A small image deblurring model, trained from scratch.
Model: 2.67M parameters, 48-pixel images, arch edsr, norm none, activation relu, depths [16], widths [96].
Training: soap at rate 0.0036, 15500 steps, batches of 32.
Data: trained on drawn small creatures on textured ground, 203450 training examples.
Rows from block 3, named by matrix and row number. Rows with one number belong to one channel. Each number is 128 + 32 x the weight over its row's rms, rounded and kept within 0 to 255. All counts start at 0. Numbers have three digits each. After the name is the row's rms in percent of the matrix's.
# convs0: first 3x3 conv (model.blocks.3.convs.0.weight, 96x96x3x3), inputs 32-39, a 3x3 kernel for each
# convs1: second 3x3 conv (model.blocks.3.convs.1.weight, 96x96x3x3, transposed), outputs 32-39, a 3x3 kernel for each
convs0.5 013:128118087115115138114128122122128128122118119128133128102128084088201132211042120169122128128114123128111140123128089109152128128112128128137112105080108056160159084142109113099195169114153150035136112198106068085193
convs1.5 016:128116076141194078128135095123120128128136128132128128174150096073103121190136128086128121173146136113132105113121128152128128146153142144169189065091142082107201137106164100162153075157133112166139117133144128236149
convs0.12 060:133188128140138139056102113127129127128130126128128127072172123113136144076000142119099128105115112004143128126128125129126127127131130148092128087153096181161126131128128148196128128153128128178132164066114173193134
convs1.12 058:137022186128128128139083137128128128128130130128128128128076160128145133128126131128147193128143190143121125128131124128131133129128128118183181128133075128141119130111132128162024138174104128078185128094156128162150
convs0.13 209:146137162128144128125089128131118128128128128127136128039206085053251128140089108165110164156123109128128128132128119128125128132127122153122123184128096157135193128070156146127104140132128128128090118105187094128128
convs1.13 217:091128128098109103128088119128128128128128127128128128128128128146137100128128128233000156237125206073128000123130126122131126120133125130147112102128143080169109128115128117082150128157128136128128153128070163157126
convs0.14 226:128116141150133116128142152125128130129132112129124115128059128128235128128116079196128128135081164078144116133118125130127130133127125128128088138124128155126127148117120185096128195084140118102174091145164128172128
convs1.14 207:116080149088128138129106119128121131125128128124119132163077093117128109134173128120177177077134128134128124131126127126128127128118128124129128130119117122126119148067128128213088128117114111128147128115128109155128
convs0.15 010:090105171154186088160096113135128128128134154128128128174075111110074115154110128068152112128114102128106098101141118128128143128140128185143090128072065097099136163115128143142090128143117100105136138128140147120107
convs1.15 010:146156142113128205167128216128135128128119128160128159109111105121189137122155100098121128138135153105255096128110128119119116128143128128134137128143091100128108155115128190154079151136128121165128169171143089128120
convs0.17 234:117171128166105130128146154126128128131115128128130128104224129157048109113156163085128142165128091154128140128129128128132129124126133103142128128112128128109151099197130104180175162128148108128115133138142128153128
convs1.17 228:119145128112063148151156128128127130128128128128126128128128128128120149128114152149156144139058123128128170122126132128127123126128123141128128125145128141128128073185128140107167107123128103128128145167128117145128
convs0.18 235:128130128146144138128121164129128128128136128128128119101059110113180088149159104141115127135135124154151112126126128129129119134134134165056145147167136115153137111128128107185128128128141166132049128145088128108128
convs1.18 203:137128056187102122120063097125122128128122128128128126128176119128058178140130128194131084150101128159068169122125124130129128126126123128119128135098118128146112128128128113146141128133100128166179128154078156078085
convs0.19 237:150142128114128162128129128125128128128118128128128128118187146145094185128128128137104090154128128101137180129128128133128128128129126140211128096134104128128128198185128149162124128215129126164118163086048190128128
convs1.19 222:091144118078193128078119162128125128128125128121124128111109102107176139092128137198128181128128040119136165124123128129128128123125125128131130128128141161107130126125085128061147171194128128127128128168143128129128
convs0.24 226:128128128120144099124128128130120118124131119128128141150151249128057114128214216128115128128114128128167128132126135131131124129124123128128173128128152116148128139161128109147120160219121103128187085150088113014140
convs1.24 239:128076110167116136103128130128128130122122128128122130055102124128091128120128128114128140128143164103060092126129129125128124125129123126128104128128128128147127134127140099185113119085144163159150141072078161135106
convs0.26 228:168160164134127118138148128128128128128123128128130134152163237198086052128128128128128148154132128128128123126129131130121130136129132078156158109136123096164128145207128106208128128209149104163076127128128161152176
convs1.26 217:115187128082029128117104119128128132124128128121123128099154128099084128082087132081095201128128136144102118125128126128126124125125128118100150125132145128107113128152128048119129101128159108120146140128128158163128
convs0.33 210:138121161114128128142170128130128129128128134128128117136128128166105091137197100192124148102140086176080132128125129130131132130126127126122141132115128140128064151063089197098148128026159128133147128125128096128143
convs1.33 205:110159120072086081128137128128128128128123125119126128083111089137084128112139136173170128118064128170160128129127127127126122130123122128141128132114128128137128138094128128148139133128150128128131145128110125136131
convs0.37 212:128234128124183106081255028128128127128128128128128128128100090182128145025244098091163128124174128104197094131129128128127127128130128086128128150106165102208108133089135128178193128178128206142124128016149129157136
convs1.37 235:104041131159031191130066111128118130126124128128116128128128139107101128128102111135000173123137092128128127128125129128127127128121127128128090128130169144128164128103109128095162132128131128128124128124149128128138
convs0.45 224:128128110129121128128158098126133139126141130128128132166082170152128129114190127102104062128133128118126167133129124128126128129128131128150128122128157128100128168072108126085128088157128103128128052097181125195128
convs1.45 208:163085156146057128091128138124115128128124128125128132074103123131136128128113101069058121101155115154192179128120128130125128127122127128102096126111123140128148142173082128124073157128110106128151143105128139115113
convs0.53 178:128168128128128128126169128128132128132128128128133137101123128139065179128169169128118114198103157087048148137129123124123128128128128131136116096142128139081130181161128199104128182146128131110145133128121133128128
convs1.53 238:042102073158170102128150079125128128128128131128128128093128128109127132151092142128133108176236186056028009124124127126128128120128131149128158100128128128120128098170130153145116128077151163128119132128128127142128
convs0.55 006:105128093108128128150128085108128128115143128128140128107068128096128115153138107115119128128128087128097172128106118160232116103128128128141097128101111128102095199141128128165167118103147090147076108155148143050104
convs1.55 006:158186105066114139100112166147108109128118104144128105097073171103173074093077177128113102115101106176128113128128128184088111128142128173139143095105101118128119128128102090107166095128153174128183107143149239204193
convs0.59 233:113128172128128128128136128128131128127128128127128128134035191103187073095128160124044193126170160079183060126131124126128126129128126129161128086255128158170111116133138124199141128128128128148116128087151117169102
convs1.59 237:128148162104135128147107090127128128128128128123127127134255132136124150116074128128017128087171094200158181128124128128127128129128127142128134157128128117157090179141128087128151128155128109111134124128128128149128
convs0.72 208:139163104128128088128128128126129129126128128128128128082198069195101156128128128125155069153084193104094111127130128129129124128128128132128128128151104107111121172102122118190146128124131118124106153128173177128081
convs1.72 230:145128117099128166116109109128128128128128127126127128128128127104111128128128104121126125121128167154128128128128128128128128128128128128128122108128128128130141120142124084080193128100101109144131157180094150128115
convs0.73 243:128119128100154128164092146127125128128129128128128116129179028128136157146030160128151081128128160115128128125125128127128129128128128128149160130100135123088128112128129064079116128054083123104122113114125100112110
convs1.73 216:112159139098128128123128128128120128128126128128128128123064105103179157135156093097128128133128106130139195126127128129130128127128128128087114128128124128128128153128113128147128150128100100110086106113105157080128
convs0.76 238:128128114128119158128128128128128128133128128128137123129122187154178128099101080056120128112140074134169059124128135124125131126131129126103095126145103128127128113128113164203132128100123149128128124123138128191155
convs1.76 232:136188133048215083061128082128128128128128130128120129123145128104141135087132113116153105128128201121107182128126128128127127125121128128128128124128128128127110128138155089089161115155128128089128168138153128128114
convs0.87 007:128128100128128145141141128110149128117117154148137128113128154128150090161065097117064150128038147110200112106148098157101159128105170140128094142088156170159105105190070128176053150206072157173139142168155128078077
convs1.87 007:187110111144088109119119094116119111128128115128128104096149213150067156085117152140128128114087148105113178100119101101128112128098118145128128128139072165115128128149114141084167095114138139128109100141128169117128
convs0.88 228:104127114128190153128128128128126130130128128128128128096078130153087128106188128104129093128110136116128113129122133129124127121125126163128128156090146168159058143059084137128117212120105163202094128179128105111119
convs1.88 255:107116137155092128096087114125128128124122128128128130083087151128128128160128145161128113062173104128092254126122128128128128125127127128136128128132105119130128107138128126112113128129112128133128128100133128110124
convs0.89 208:107162136180150154104116128128119128128150128128135128091147150148094114111128128128128117118152128149223106128133128125132124134130130110120113128098124152128084076128128128084184123035155176182084128195111150095127
convs1.89 217:079204108109145107114168081128128128128122128124128128115148128128094115149156096111060089206129191128095152128125128124129128125128126170092101147144107139128129192069138127138094152128128113112159127079144142121154
convs0.91 254:138128128119088156128128128128128139128128136128128134128128129128097143080128227131128128145129172095104116125128128128127127128128128159128128128128194161132171128124186133090101128128110121134179054101156153075096
convs1.91 207:056199105129206128036094128128128131121122128128121128105134155113119128129128086177167081068128138194097128127122125127129128122128126128128137110128113159123095138118128174090107128088128128128139094146133117128128
convs0.93 216:099128110106128132168089101128129128128128130128115128157058128055190113178128117153099122083124128128146130126127128126133129128130125133150128160125119169128128132128089109086117087010125130135110124240105128036153
convs1.93 236:147128166128179136128085128128120128128125128128121129128074138138116108128182128125072128128096113128155080128128128128128128128125126129137084128128166136143128113101197147097123120168106128128102124128130130128128
convs0.95 043:082134068132167150105069128130131130128132126124131128081035174183101177117128089015107136176097128124106119127126128117126132128128128135128139164113124125090128128162113091226135124128148087103255131105095142123134
convs1.95 041:115146122128000179076187128126128128130123128125125133140100128081148105128128067139113128045128174118134119128129128128128128128128132120128122128116135104128140128122106055154128204110061128148110204174147151128203